{
  "hidden_act": "relu",
  "depths": [2, 2, 6, 2],
  "kernel_size": 3,
  "projector_out": 128,
  "init": "orthogonal",
  "max_grad_norm": 1.0,
  "warmup_steps": 340
}
Rows from block 5, named by matrix and row number. Rows with one number belong to one channel. Each number is 128 + 32 x the weight over its row's rms, rounded and kept within 0 to 255. All counts start at 0. Numbers have three digits each. After the name is the row's rms in percent of the matrix's.
# convs0: first 3x3 conv (model.blocks.5.convs.0.weight, 192x192x3x3), inputs 30-34, a 3x3 kernel for each
# convs1: second 3x3 conv (model.blocks.5.convs.1.weight, 192x192x3x3, transposed), outputs 30-34, a 3x3 kernel for each
convs0.61 097:158082113124128168148107122106153126079122163161072141133093100092079187162108143107112106150111096155129141113091125098145138151125103
convs0.62 090:104161138172139151153097130130152102156068099158160114121149128162136116127124127180098098129076114120127122054072127154039154079129116
convs0.63 132:114159099143108134137149123109173189138061089120142151135101131123205104112124115107208105150060130115123136125089173131099057135159140
convs0.64 085:159097075109137147146109157114057111080104159128116086094154115139120096119181148116154109092121152062111092165128172111183097141186148
convs0.65 112:157122126092149137172133140130148158126123117071161123209060160086138140152119101153116112145121160138158109182069146094144201160130110
convs0.66 096:192137121105088110140186121148174147198105055120206055133165154092133131131143112137145190075121173114102114182148146087106135119087176
convs0.67 090:132096140092119129153103164162147133062164155162147088112088143106063167161116117146128178109101126137138093111062197089155116076153092
convs0.68 098:164126161127164100106109133157170132125131082120124159164116091134185122095116147147143135189120097092121094138132074164147098120089183
convs0.69 095:119104088101145137127100109127165156088108130097129159084114108121113116096089118128100153161128141167112057120076139156121082142108138
convs0.70 120:136158097161126054187124115126104095136148096138158108163149104133148104139124146109158086154107114092162143123111155115169128133134122
convs0.71 098:145075118128092136116145145110125153121089131109145084158083144126098087124164105094137112102129085104113140110111126135108140130109119
convs0.72 097:097157161138135123153098188135140104146097086120155187128130136142156127135133171128135121116114098136111175123113105174201101130084214
convs0.73 102:123116196099170113127145098129113155117064139088198154129081137108240123130090094110122134148095099096173179193104098112155137142080144
convs0.74 123:137134140047139187171075106136172089131097148100129157149117150092172151137099109161139109103139156138121124159093130097170125100148152
convs0.75 101:184072190152094117106131105120106106126103140129114123133110116118096106133123145141197097105104156120172139096118107156122117131073146
convs0.76 102:097106189119167057179159149088128139140106132066115081106115157108145059141147167132085146136140211081118048103151136150127089126148141
convs0.77 098:134148077143131129120170124118110149104188083106189116152139040129169129137125122139103185159112126120114130106097055166122116132155155
convs0.78 100:148089130146135142073127181147133129109111162106153147143099149111108146078124165130136180143161069129071135097114133180167148119084126
convs0.79 085:133133156124140198119115107162110099166092193098091110146137112141161179127083162101170126195075107114117136164074076114123154077202134
convs0.80 091:110092094137161128179129121135100139141121117152113082121085134131103146163122142150118132104070124095122152121115119083100142178170104
convs0.81 102:151147130065084120139150113152165168068090110130129091151152147093092107145151125136118103154124121102110123145102164023164160185139142
convs0.82 106:095165107126081108156167147087100145167131139115115116112170143127082143133141138146132162093146076126103124135137104150018179144176131
convs0.83 120:121152084113163103101122161123151135131154078172104105124095130111180093138106143159102114155092134136152084123106130069184062185084146
convs0.84 111:113090102180177170092069113140144136049163088108154078095144103172134117090075154112163134149136119101088119090143106168201156132006163
convs0.85 101:104160153107054148127110154116132133165061152100124175113117153130140141093119135151123108108136142136143145093152153149191123103148131
convs0.86 113:110152133104119095142195138149120108126157154153116119097190124144042164127194096112137139136194116140041111133147115141052200117163121
convs0.87 096:114053189129156141061126161135129131080089170132129106132105178165111134072143160127118153103105146125096110121127141122183097093151151
convs0.88 101:161066145079119130130164101106126110115122150129156183144106123048143146160152087132111111108117123131148135140147138141089138079106108
convs0.89 118:156115140138088096089152137153079166133131087088112108115126145139119118090153126133122161146121125154098118137150181110145028091164159
convs0.90 095:178116120158114138169160089111084078117116190156133078160098113194108118173119095152085096147097061147133108092123086163124116174073153
convs0.91 095:124116167162121091084134119175106181099092021146136075112104135179144130100129125134114143097126082088110151105143136180116106125088136
convs0.92 097:086123089127175105149059132086127197124154090126113144083105106143154112131105121140126136117154141087166093098114125105223097104134097
convs0.93 096:133150088162109113114193098119122122111078093139201112132128109131123148149142136090094121181179099104162110131134083169170097115165158
convs0.94 097:104082152122110132138129139091158171089071068110106120117098092127144150135147103150127072179150137120120125119134082099063218129153174
convs0.95 091:158142123174095096101100102152125180124174158128119031102157096161098110114121103140116116167139114138117070083146132112119156102129148
convs0.96 087:123150141104127136185096146132138109095125149146155092123137137132126105152102147091118118092155097152186117100130118136123088098140128
convs0.97 091:133087143056168089068113131097135087101146120153095116118134119099117096095123125117093147138162098089089110142089100145103132134092150
convs0.98 095:121111105089155100078158138132181041125141070148131100099099112125149120098115147076169127134119108129136119104088134142097095127144132
convs0.99 103:103137106170085133121163119123142104115163106139140103090171136160079137137139114139092145106179149090090095119133132109112129134161127
convs0.100 092:135135189136119158072101081155151108100105116120150152154133147105128195076106115146125126142091132149120091148068134089156168143188147
convs0.101 096:136084089187206140118122148095136176105126092130166112135085114142169110095131173098168094086129124103083085135083131144164118077145175
convs0.102 094:126109160152138118117103140142165167121120064121112055114108120115165146111078147138171130087114132068142170099095120098110108101122150
convs0.103 091:193144119143147142127126098159109115191130123119144085147125115183115125143106101152085099163118155235116091149127157171082132099124117
convs0.104 110:152110127085139119134158105125123181135091102123141136178071175103144115119126113152175094101190118133110106149068191117080145118184101
convs0.105 097:101151114179147139081096079183150112118139092119126096117137109152154150094082114156211067128149100100075118111133152146102180142138157
convs0.106 094:121114138121114157102123152158160070139119081175099198081111162114190130110149102134120121112132060171074130163075150120147118117184130
convs0.107 090:083124118136140078146137100092132140092127098128135127075147101166161097121090131138107077094118150170201105108155129084163121137157082
convs0.108 093:146129109143168083101114103101145132105107125134053090129142136164159144121099083132125177098148144118080098163124167147139105127105106
convs0.109 108:101119124140138105158136083150067157117127104114150096115123102158167093130147133163074105137123144125134129129111138111128176100140096
convs0.110 104:122185105162115107128177128115096101151071141108211064116176086148109138145145153138150122096110110193165117102121077148077170131163168
convs0.111 090:139110138083178220130132098098125108178121086124126158158097142110169173093158085067124125156102109181104139167080082083141119159134125
convs0.112 099:117188104101189144095100116130091099087098207141143100119154125128127130114164117116103144060151197105095172073141129155195134154087073
convs0.113 100:133160164082181123148111108129196108073108088133122077111099145136151107122110129063151138107060168254147097115087141143163131108114123
convs0.114 097:105135105137135131112129159141141115129149086153067094093134129133118156117163103159098151101102129154114172106101112128127156096150103
convs0.115 096:115131127126106105162126134095163115109128089108202130125117143133071129124136147055142165150127154196090089141132133100078140154094125
convs0.116 091:099125135117106125137117102128119145120176208129090050115139156172132111102129126110133167115105180129117062130148152161091077104143071
convs0.117 092:082098159157138144158144121137110087086043132174190153094115139141132121199129105119107146160076107143163107091131128137085091178142159
convs0.118 100:163122119126116181115110125100068181110129065094099150175142105076112176151065111100127202153107044124141160165117139145155117094093124
convs0.119 084:136139132071113142169150103127117130176141107130117092124143172101103089128109140132168152123170048116116114102203114098180208122107138
convs0.120 093:150114085149168082120147148154153099117160093107151097142106108149146099160142110161115139109093107116123119117114120118154129124102137
convs0.121 092:088131160126137102089102108175080125082105116125111188059111161129174145095116114143100099133124112138082164083121160101155149159157091
convs0.122 100:109151145085154206171074122134105159096096164098158159130092130116207140150075109123123150126115121126149146140124140105178144146076127
convs0.123 104:137111137108167160101145092145134165080143154106128107130113142117121162123160081154101123088115130121099169121129154141115121115118095
convs0.124 101:170124149122142147087137135142152113140196095104184129181123119122142186128100117106166098150127106061094150153151107133097176151077117
convs0.125 100:151174196111130153059075192157123076149136135130151182110114168134135164095107153147134145106083123145158096125107120112136213141137129
convs0.126 097:111101125183168106063122197115118115143122099121106078072096143195174072081148159176124124087148120127106136156140098137156093086108117
convs0.127 101:148103165158154187117113111119126113100084100060155193112124157157131193150136068147062151099154101137118141113151140149065138116133158
convs0.128 092:142145126113172139127167144095078095122122170146136106130177123130132104117136153123133087136165134125127142076193097153135117131145172
convs0.129 105:144161097151179136105147079119079155060129077119203212127151110141179117118122089117088156131097080132253144116141105132142133113171107
convs0.130 097:159069153173138088097107091136151127128109155103111145150132126145123108103142060139139132157148102155133091136186100152128100132079109
convs0.131 104:110096170158131138181100114151158128071114152191139155123110124149157116138118139177103088150151089129124130109134081136113146141124149
convs0.132 109:145160113170124123088113129118145145083132144135124134136141128152094127138126107143111095142140188108128134130114142178085100112184131
convs0.133 093:100136128141144072175131103144109115120103129144092115140145141089102128160139096138121156166096159129093104137086179098124127157096148
convs0.134 093:118143102131099136124133114187109175070138079096153104099148105170063114133138117145115148127163091112075144141157128172111123101099142
convs0.135 097:154068176168090123160081143106191155093098136142089115126110174168069141151113148145152070168129097094140152090149161125127120143102118
convs0.136 092:132086169109132064122126126142117088134158130118034073159090137106138134147107149100090101119176136093131093128119103135138118112126137
convs0.137 096:129092151120068140150123130168148137137119111147073094130124132090111109154151177155172152114128111125067138145108142082111150210115108
convs0.138 101:134153174085143117088184134117119148165093143108171128118103133092198099125107155145098135116069170136152114137180213088160147165133139
convs0.139 093:103198190110141119122089133171152152148120116139158123128183147118153111109097128093157104129111195114151155160117222141131062139141068
convs0.140 094:133181115132055135088154173165063118180105092191119108124210119103052153133176136134072102116223118110088119109117157096107188149148149
convs0.141 099:105101138158151090075099187114129103114081158157133172092101158149176067138088194174103073136038255129129046073143113154192109133123142
convs0.142 089:120157113140192169071110149133142174148126098129218129078165096154156137107120127062153139159153189068172140148075121114139094135134156
convs0.143 089:128129114100085144099119100116126198130163166091151105129133096076118126135122091093072173130143185105141089098155081094134116105124086
convs0.144 098:150109116149146062093130136120092109135142163102145120126120106166143074058124103157133066119117134116118135087124111165137098140131096
convs0.145 102:127171132165072071077146155078095173107177140127146130109166119180123105061116157108099141073149150140143095107151049209141093136062164
convs0.146 103:085145153152088129143102158124138089135161151139106113125146100153104143111166133116123110092161160151137129109197142140058122121187144
convs0.147 094:109127163148120144158179101142170095101102090119076072120138144124134188130123106111131096104081164154121123091178122113110184157117138
convs0.148 098:161139139142139125148092123150112068151106102130118146178086110187123101105139122124122127163115131132112119143040087168143143133106061
convs0.149 093:117177137162164116179137090160107172120116114093048093142118139115113152167181091123095136171170122155117096138136133090110141145176140
convs0.150 108:114168132139089125146162119112126139131183115078128143118170083129089170149179079096093133137145022115150131097167097138091227127127113
convs0.151 101:113124144135159120118123113137110081135053236099127106112116186135154130120143128114083161077084222110126209105145156086160120161130118
convs0.152 100:127111127130132142104162122151112084098092125169167080111131131118097142108150150087141115122088161132124130157144106122143105137081140
convs0.153 098:095156130136057109178130125166084084125114129209115104126121131190089088123156135153098108101080102195103083089117171125114066154090092
convs0.154 092:131096129125160138136140084137122100171099084151071094120161080143099134124124158138133133163148098138114087061072200118156123136151120
convs0.155 105:133112158124100126138152100104122117110121155125081143129136144118080155165108140097130097124099150120134114146123177101055181152132126
convs0.156 112:101085165138064191125184088114154103149077131144124147107142166144079179129141126093133150108120109145146161139168122138115150127110102
convs0.157 100:187175140118142140069125113129166154098121133116119104174160133094094158110174106116129135152138138128106107159110153113163113145153139
convs0.158 117:113161108093091129129130175137206117128087112100089169137126124145105101130149135185098106078073174140174112151160177068109126164147096
convs0.159 112:141091109142106166132121147118179125162143075185060145153091103131140160140153118100147104182146073136102123177137075173064107079129199
convs0.160 088:129099074140160118139115133147146155102127122103081097159129114115138118127134093108213118112128146093089099151068117125173183062167089
convs0.161 102:107146142118152109122114116081105187108067195089147125135137124132169126119091133121116086111077151160124175116116100118179147155142180
convs0.162 143:135127131123161130134136089110145121114136116137118141121100170135194070119109151135149088148114140114153115091146114151162091122115191
convs0.163 104:123139160075133159104117135162143088073127129161132110094104133133146178148074169133118147133076139122146100147149087116064130116135207
convs0.164 114:135112162128163107088076135132165126187099122094127107142106123120155132120124114109142128147095132108079116181103097111142141087179129
convs0.165 093:109114133157122068136133123133077128118119124136111051138142169135122103130126110112165157132136124105159122094111116149157095114182199
convs0.166 090:119103111123148118106167149143104125098112089156111132132090141144152106104153152092134084143095109128103146098101131088145135119173164
convs0.167 114:128137083095152135138174121085123147126161123148135116102136125110092161164169090096117155129074132163156091054079141170152089161181141
convs0.168 123:087157121144119115093163140146056169161153131092147131088154107159090155119167104127122138089141117166131159079126149218000137105178147
convs0.169 091:157100129146147160123117065163132116224144098092113087128090132133108168149117121189109073164120101124106117082123132163137176092131152
convs0.170 098:153093143117130161100144172149138129153102070193093136113114145151147145070140147102152121148095105196047127153118140160129146107128096
convs0.171 091:126197137053128098146145159132154116108138162143128100088170154109086119117143132144159117104105148157124088121132163157135070117091110
convs0.172 094:133128133171092100116133108150171101096098142112119100122148149137111087111132121130168185137142086089096084164128104141111060122121104
convs0.173 096:152106145116111124136115111189156072184108072141164160164096116113108129110144138149126142121087130106136103129083121109092158062181218
convs0.174 099:091141115119136174142093127166114090200075118130113089107141101128161168171086126120089164168080132047067152073123094084198135141111136
convs0.175 097:124143165150098135131081109156127108173119169085119141163135132172066153108066144123091104158178076075149087146164186105071187150119120
convs0.176 097:095139100172136094159146135167115101109201056181147091131114129172104108198149104121101129115145131106105083119137123125063130163109152
convs0.177 092:102127068134108110168115090095107194100092174108123087105134099110077147125177087086086158125130192129133131110113139095107089155165142
convs0.178 101:146119148132130102085185162124170130147106072119152162132154093137160074111131157136125175158099107106114156117158133133177076138148142
convs0.179 093:157139107124067140134108083092118148149161153116112160144106126111143102126130122147127140108124106137100130128161092135130166142185117
convs0.180 124:120155138157097142104128165146118137133107126136087104132139128145110121099132158117119143185067136130163119131178145157083024093173192
convs0.181 094:120182106098155103168184135106095138126147104145169153093149131109123117171164128147098082111160179176165079094148142123144050179191146
convs0.182 095:045182102066117135111155121149173121122090102143088113027155115044142139168125119149074140146079165075174129178135111060050175136127127
convs0.183 132:084136150125134121134153075134115135119111178086190056135112101127098204127151092111139111148132162128132131081108151131118226096185099
convs0.184 091:159119117096137086115173066137133143101156121091103155162072145108149130114123062159123115124147115123117102118124076136147123135077123
convs0.185 094:099123118149097077154126106137139097112141119111142091078162130135142087151097128242095099056140102167158096105132147070062121123148154
convs0.186 095:133083063158115141157142125088167131120097075097112154132082127142139140173113097124114150169120106187132109116128133060100176151101141
convs0.187 093:137187145112108124088109127156121110111139081229122119123128088099153157095098140158100093198078112164149151142074101147247134101102149
convs0.188 101:148103137112083127101157184103116088130115129139096167135132158080090150143188151118165129153128165097141117168131139061076113186176144
convs0.189 093:109172075104177179136075122097118108156097091128109083103144082125174116104115107091176175112110083123152154153081143148128097129147111
convs0.190 107:176112087116162114140106099128121136103137176087123168188088104127141134097104127178104071081161136160095153181122091092108184123108156
convs0.191 099:138118118125125168119129171159185090094139116113111106117100141075173105151194111123175116146118109118065131143120151079140072132170111
convs1.61 100:161064104106137151111156127104108134071203142109181134157158096163140123155132109142170096162145106125112097135157154147127087137093171
convs1.62 099:129157106154106109143179104111135125165122082089135105098141115145172143149102084113126126094121156052133104167150037109075136054143101
convs1.63 106:090142152138113133145135103099118136128162173219136061136183141110152163119100130168152187125122129156101130086095157070050137088062172
convs1.64 103:147129136111136116151173118158163167130131175138128180172121110173175192081148211172158125135075151103116073148180060101165165118068104
convs1.65 099:127183133128091117114135141138150114102130163123095111139133082119135128103136112122141103101128151201143129100106108107089116142091122
convs1.66 095:114141172136130160162124078169127101126100134078072149155119075124132062089122144130081141100104162135149143142134130136202161104135143
convs1.67 104:128149134135160098111130121113116174102128171094122117132121120156153094137145097124154167079110149074152134091122104120074110161140117
convs1.68 098:167119144093133129139153144129190103163112110063108167134158139056146123131150148102200162123102094139079103104152117073074105097071098
convs1.69 103:138141049169176097098165116098110102180102086122115101143099130135087102088092094079151116115159120133143132126129150126134152137150135
convs1.70 106:148139146120135135114123095105219144083165149110101126130116100121100174146066094128138089125128174120093116157108117118147126152074123
convs1.71 101:114171110139120126150110124139127128103107139132121116095163123112172135118103124132149098153119108116087104133109170098096070131128092
convs1.72 103:164136130070129120123138170136129136176121123108065113084136088114083159142146140127181123165132106119065070117100126087114105120140166
convs1.73 101:122178076182123080117143115098160107242090122133089135135181178101133132077137132121145160153205165089192115075135139198165119094099169
convs1.74 102:173161098102205129095145095160114132134116169111080104134140148131165064168111122085085100142142114113129128098093073150125099122112132
convs1.75 100:107169152123118108149074147108155078150135086131145115124159122133149099120063169086089149141167086075124178116153149129087143145161124
convs1.76 101:132135185113155115163161107138159102154075131158082118142146130121110215136090206122138150119121120140132057106105207060112160133154118
convs1.77 099:182179123081147182146173119118153109180092134115055194080156088112118113123182139115155135111101130127114139146101164108172068125112130
convs1.78 100:175121139105128072151178076112127117145130172042149154100102127121151118102166108179065088125057059190164160176159188118117144106140120
convs1.79 095:154116112157146131114147129140136190161141147113148100145158114095205115162144077100149077131074102131105199135140116096159172125089168
convs1.80 103:112094163126182112115127160106145153146213094127107110152137115144133156142068099129102142109117167083117091151136092106130099107073118
convs1.81 102:141136090135138147172180094092102121141135125146157036142145179118103150112140032112142095103134178078139172144154087177125048116076087
convs1.82 100:142142130131108108088121084124162112146192051111095103135115101094101121162108067111043054098182171146161114133123151147108156065142154
convs1.83 103:114169128064090100130128125106151119104119136134106122092131145173102174098090128088087101167145153157147119129121096072172095160095093
convs1.84 096:148176074111118098124144095112140143142167112106128136114137074127117096167129189137126098097185114115141153152109106083148137152110082
convs1.85 101:133094072176176126106169133078126137144129118143199112105107154073178106127124109181103083146137143167127170139138125146134152108108131
convs1.86 099:134139152098069104099186119082105179131253105066139090144177121137142168172132125158105126137130173156160104051110116128067123087131100
convs1.87 103:118165063107159123168148121164085128100098140125135108134134159153097109063145168141156108121132181123112118147207088104143119097119158
convs1.88 100:164180065118097076131160115114146113125095166122099117133090117120176166123098098081117156153163159149157068153078092121148120095116140
convs1.89 097:108161157169120104121094066110142175129185160097102175101210109105224135082112142094104072153092164120151122105150125060109183102099114
convs1.90 098:193152111156159065117164099107108099129138064160176154097128097171121124112082145076091172143161111053117117154102113071145126171146110
convs1.91 099:140121111154156099141134133142168138111097242102156125147205151142175113111085156168105114112160067105078098165085130102096111068132141
convs1.92 101:180160112145135118151170111113148133134095150178060126124114132092156173176154205108158131128119184137117105149083131094152153141106123
convs1.93 099:114116094107139110117118188095159141167142114121123141144105135100153161125132103164150158114122173118109154155165106103076156055116184
convs1.94 100:103137116187155103145154043142047144142157167124146096154083129078095122102062094121059122059144095136114112128156069108094127113102160
convs1.95 098:139088085124111112183189063131152118145078100074152099143099146101144110122106134112099119124124141119087135187140194142167123096111128
convs1.96 102:174124125146131110124085152153143074146100111140135167142104127123093076160116118089107135151170150040070118062078141117116090162145173
convs1.97 100:136181128082120086160129052104159091126126088137073107100058190150146147143101122097137112106118167088161176180111124111097140092207110
convs1.98 099:105115150140158175138116055150122150116050110095111130137132139105136117141098137127111047124120177105182191191092111137140201137204107
convs1.99 109:109156171112094141138100118101082143113139093134100119130108076147110082133138132146060107100142122156159190117139114157229143155171138
convs1.100 100:129127087164156109168141137152151157113135071122136124135125145095106149081128110139074104107151164113169155223172121112061144109228090
convs1.101 096:129177110098088163148152113121095144105089206124190107108140118121183128135172135121144188170139105092149131137104119082122158121060086
convs1.102 102:119079120196159104118110112115176079109141107121093112130153159105085074116064084143116123124165138171113094120059114104112144110147101
convs1.103 096:147178125160160116139133085173120125148099126134140091118119161075164140144122099062139055069142213127167210176150042110128133108105132
convs1.104 099:134165108120133126096142180086140111126167128152250033112153090129131131101107099152138139139100131134098178093101083111087108051116078
convs1.105 100:122125123146146122175158085118082142075141101091159144143088130123069074167094096169149130115079119148050115122046119159166079098131080
convs1.106 097:153150091134131097125150137159101151128065166073205117165137135209164129161113168128143096148138201154154126074126097139105101163153139
convs1.107 096:158128110084115149130075105153142080139138166134150197140110137147129104135128135151154106093165239139100089163140129105154169186152123
convs1.108 100:167106086143121107118127139193195125147127126108137162131141141095137125099187138102052145160137107137140155166106157164156160100118096
convs1.109 105:150152130133139133163132076108190111101111166124112128112173155071141182089139129111120152125165085106149099147181163125139106189131112
convs1.110 095:098124157105167105112120108124137091080175056138223151108123136159118130147131154076150145104181193145096133136078124083159082127154155
convs1.111 101:145185100118142115111124118161075119182162065128119122083106143128179121129158103143158101138129193095140128095136103141105139109179117
convs1.112 101:148124144085082122182163126146155101182049171176058124136136127136139136125091154120115112172166129115143084059093187084168174169159125
convs1.113 106:144126148079198157155113103141106132068192158088185148200157145153147092132129092131117143156185156105078161117121101091104109197146119
convs1.114 103:093115127159136155125156088160064150125107121047194122160174135112125090156128120136132089151134157103153126116126109175143134122157121
convs1.115 117:168155123122160154103102083060081120135121130153122116126151126149022113173104110130157142117124168117138122098114179161125115153157122
convs1.116 098:138113087144145119163101153175141141103085138139153154146168128099111148073155170082101073139143145131167087116136143076116192126078134
convs1.117 101:158194117121086126088151176109079093140138115170161108149131132161130162136098131092191170122169104112134098118147153073146119084114171
convs1.118 100:143160049147188086121176141109127085119124139180050100105135143078143134108141140112161124142160139131184106090113096099087079075151159
convs1.119 106:117052148164110100164136120101120149091136145102141129199141086142137087096114151136113113171161072150088143156141172130113142152128132
convs1.120 096:117149132121146094131152054174115078066105114118158122115097109067179104148124158059099135097112180141117190176114066124131132110154174
convs1.121 098:134140085135109111146202144142174130153083113057130114102120155153153136110096134144178142196126152096142104067176133199141092110173133
convs1.122 098:161188134100161069192117115079138116184064154165069144060118147126149145111189197113149113183177133114185144143125113131133154136127100
convs1.123 100:202083160117068105161121133112115158134076129199061119081160096092072139178136099136146163181179094111113084135133192144100122154085111
convs1.124 103:138198142113122110169122097117121155140140075096107083115096072100134109182170090080092124135171120109177209150122118160169129122136074
convs1.125 100:159141129131153125127121141117100128168121074050138146151136105179063081164119112159117107167202130086123134089117149119120080146212141
convs1.126 097:166172122111090079144212071164079166132102141058132200144102147138131153169175162148140179135134113070085082153117109105137089118112073
convs1.127 101:110084137133177117104116161145074122180180051142168173137108130192088118152175086142116123129185197100135127151149129115116101138164089
convs1.128 095:142155156140060110136145090128176043150125096148057153135076126099187149102074117100157180106146127143067114096071100090170099186115179
convs1.129 100:151117112167149125081120084082140107177175072149151114112092152186103094067134160136119133156173202103133150160159163113160117146195115
convs1.130 098:150155036127180075151138142120196116189121109084063150113129141086108148211117158182146041124092131090194177135147114136150144080117091
convs1.131 103:119129096180170021149162100104093142139151088131077091106147178100114171127093149103125143134087171133209157106099101156114101112076113
convs1.132 099:126150130125107134149168152132133120140126107110123126155125149087129127112181136158165152061178196156143096139177130054165140123114142
convs1.133 104:134113182156073116141122171076099149161141132092123127155119119150107129070098064223077185153105068151119133100194171142125129129131151
convs1.134 109:110119201131110151171104130054190122119122153154136147136151135116100144154092102110118102150120077151065125105152147090059096120127158
convs1.135 099:062138124137137100122190104094108163135168135130182079144124089169116121147138032116082132155111132157085111129121096114083125115141148
convs1.136 096:082124144112105113170092101115116169151150139102222048194126163104142118067155118131137114160118158095143156116107102157155181063099082
convs1.137 097:178137106128131059129138167112108173127141161113110069111142149122142173148138157130166168107089195154171087168134122079100124123103091
convs1.138 105:144145109157141091106108127033123106181143124156177155115136153084111185134175089137143152161131142106101089092118130112206130126134130
convs1.139 096:138112061137113100149165169167164124150127123169103089118125157126081137114162101096114117108140140167155130191133113120125128096113087
convs1.140 099:136143095108123133195136149143093158134170131119131115152115130125129114112147041147143151098125195142091087092149107106125140176183166
convs1.141 101:142182088166137103134150118102091105151031110163068168126150124134150179128131166085158165168217096177150195107103097049159169163133144
convs1.142 099:149121155155110096108197098172097101143130089151080140117094125181139106132167168110106113083150200110153152117166147121161162135158069
convs1.143 095:082117116121150082118116132125139080117116105074087083064137127154153077143112100130124098114095170134213198140165085141161164122172090
convs1.144 093:150158121122158107112135086100119134131085140101074113091055074124133148177151191076134118122172130148128116149119172135204131102106143
convs1.145 100:148125088127156112164134124140164081123126119164098101119131191159158143116126158114135161100173176155190157154072079114175198107108158
convs1.146 098:088088153128111062141144126159163099138078131148135114110113156093120104132130174126062048155145158120190196083120157123117183091104074
convs1.147 102:186158124083137097189126109126106140075160170097211115147135141148120121150119092117117118138115128096077113131130131158117067153126149
convs1.148 098:180185069113122181156141117129169107155092096159085122087143152118151134128147158075151156067124135118140137114143067120128122152129124
convs1.149 096:167179100123143100118157094109158221102163133118085151142134170109129129085151159129139157094125148120090128145139105076112125115175141
convs1.150 098:115109128138118097105161137093094135116147075090138114147111143144051139135119090116133176167145130138169101108124164119142090132137149
convs1.151 106:124147154120133118158107123162095087185028089178080152108150169110124140134156107162081187147199157112148137149085116186193088151118116
convs1.152 101:147184180131136083126125101153076102112101113133118097125080182147149112141146058073103167164158109038104133128101077117149084076131145
convs1.153 098:211180156075167171117083079107131113054199190087153156118123109125125066109172112111134129171109169057067119097127096124151059172089136
convs1.154 097:135162135129130114129141119134129139089195131151094110124091124132155146174138121109121083074096143076130121179137085136123141100102152
convs1.155 101:117093176115127151116145156173130147089211100135160160184097054155137131105138152182125062200180093148108104122079139129081149110146126
convs1.156 102:180107118165145099088158127135177120156105141081106169110206077075119128139081122141158106156116170128129122107059161158121108093123133
convs1.157 104:133131075136140107133163129143158112147118147110047112145091146116076069099146112118134096056111131166139103122145120073135138103112117
convs1.158 098:085151107140160112102160113094078132114115189104183147109169128155128130168139092116150181163160148150152094099088112097095101096089049
convs1.159 102:131183104157120102151144114135118130188098124129135127131128132152125172156092118065106131157158109120123166154122083107177123101149156
convs1.160 098:138111121140137095144134174110138103109138170149134098173106140091152133055161115108129102084097125082145118133147153123121133105091085
convs1.161 100:116131165140151120161156137131117098205029168144183122122165100092063102137125154090129099204190094122126101100100166114175159191122145
convs1.162 100:139184175137120125103111081115133085110093185097132207111100135149125148137097155092098111135146049143144126118085145059139117129095104
convs1.163 106:118142142124144170130044122132120080126130172076184185153136102143147071123170091149151137172148186134138135136068107151162169169165060
convs1.164 100:128213140128112119144124082133127114151107155129088131105125158132166107166147068114091114100104204140146128147120025153126065123141117
convs1.165 100:075176114156155118178150119186149108111071104108125124171118124145089102135103107095087098129155098048153148192180127091129156171145125
convs1.166 096:130125174073101120148162128136163132110124138138149081131129105108148099165084136113141164141101058083157109078165125116124153137150160
convs1.167 102:125114171098069130139149175090168150065128073049136138164094079143128162133183140118137124170158190092151134127141134142145105138127120
convs1.168 100:152174167079121131104076114129106060167107121130066187091105166093125107189076143100113104144124180120127133128046117078126138092155156
convs1.169 094:114138129080127084138129146027171142122193134085158151160105134117151061160130139131102123167125134130169120154079180139102090082157148
convs1.170 103:124150120085104124177167090111071160121091191120128088163121130159127019115144130148166154145125166096128070105167113067153153152167171
convs1.171 102:148165128188120108155148079122139115123143111091113087123122137114117128133139098052146133114073102121134164106130146150134109075110136
convs1.172 097:118103094148107123163153102154147135095135130090101134137113135100127128125098144125098066108143126147170132150083139128112188100111050
convs1.173 102:118142131160091184145093118124102153071124141111160165123130100140136056107151120200122153101088146128152133118167099148143151091134137
convs1.174 101:123198125164130098122171155086126115173106210160101247178195147150101148169126128129149105090111159127151154147140029081137062077130146
convs1.175 097:114133126118099072160158145073100170106181098081169124121144102107191061203194067148092106120125090167139197149092108101152126126128142
convs1.176 098:117135178113134112196099133128117118149094147098131083115125125097174140144123120112069100145142139081168183196144149146096107137150108
convs1.177 097:096095126111122144164149154168120148120101161140066144117108190098065146092067101116203097122134134118169143102162112110102119114156091
convs1.178 098:146130173164090119091205094107093141140055136132103195102075127138169134139083128113123175166148100099141103125151172158128181127184157
convs1.179 098:134116104143169043105166107113130157111108156132132081132073162116117086154099137127064097146151133126137187137139121124127131086150143
convs1.180 102:119181111158166097109133109097111133142124118145119089116110119125116120128126183091104127199230156141075118148097095078145098071058149
convs1.181 098:125146134131137123140137149129125117144113094144104159150108157138124133128131122135100164144205139146080103097158152084176163131144158
convs1.182 094:138143147122104111121179133114112195132142162103108228169106151158107146169161115100103120127145131165143077096046125076142059138103080
convs1.183 102:077111143122122104134118181149144137117185105090142166142108108106165103097163102139128127151165104135108105088133148099114109120063151
convs1.184 107:139170124136178119146106112150124116124117131099130077165126098131051154116072085080116138104115158119070144154123127087093133127125094
convs1.185 097:098200146126120074134163088102122139129086079152098108074173117172141169115093122097080111176107146123179080141121094108125162146110086
convs1.186 098:199147118098141132108142070112191115118174088152098120118112176092115149126120113125145121089091199121104112092147153167107110138147169
convs1.187 104:198135062117202053129161144127084151109147093083162129160145137122123044122143126140082073131150134142131151081090150112146104121189166
convs1.188 095:144144121106155104122132103103119153148146082134164148109131104125138120145080112147176135083127110102080124127133122113069141166080104
convs1.189 101:182127118138148126144122170169103162159094139170062197105159146126163116153171209124148116135161130114169159130140091112146178080113205
convs1.190 101:128136100177154150105049120092155128105172125133216096102108120108170152132151128159116163185124161113151097111130073107123112129072057
convs1.191 097:160191125131138102132154148128089146090160134138147144125151121120117156092175144128160129131123097087086107087144067141083142120118117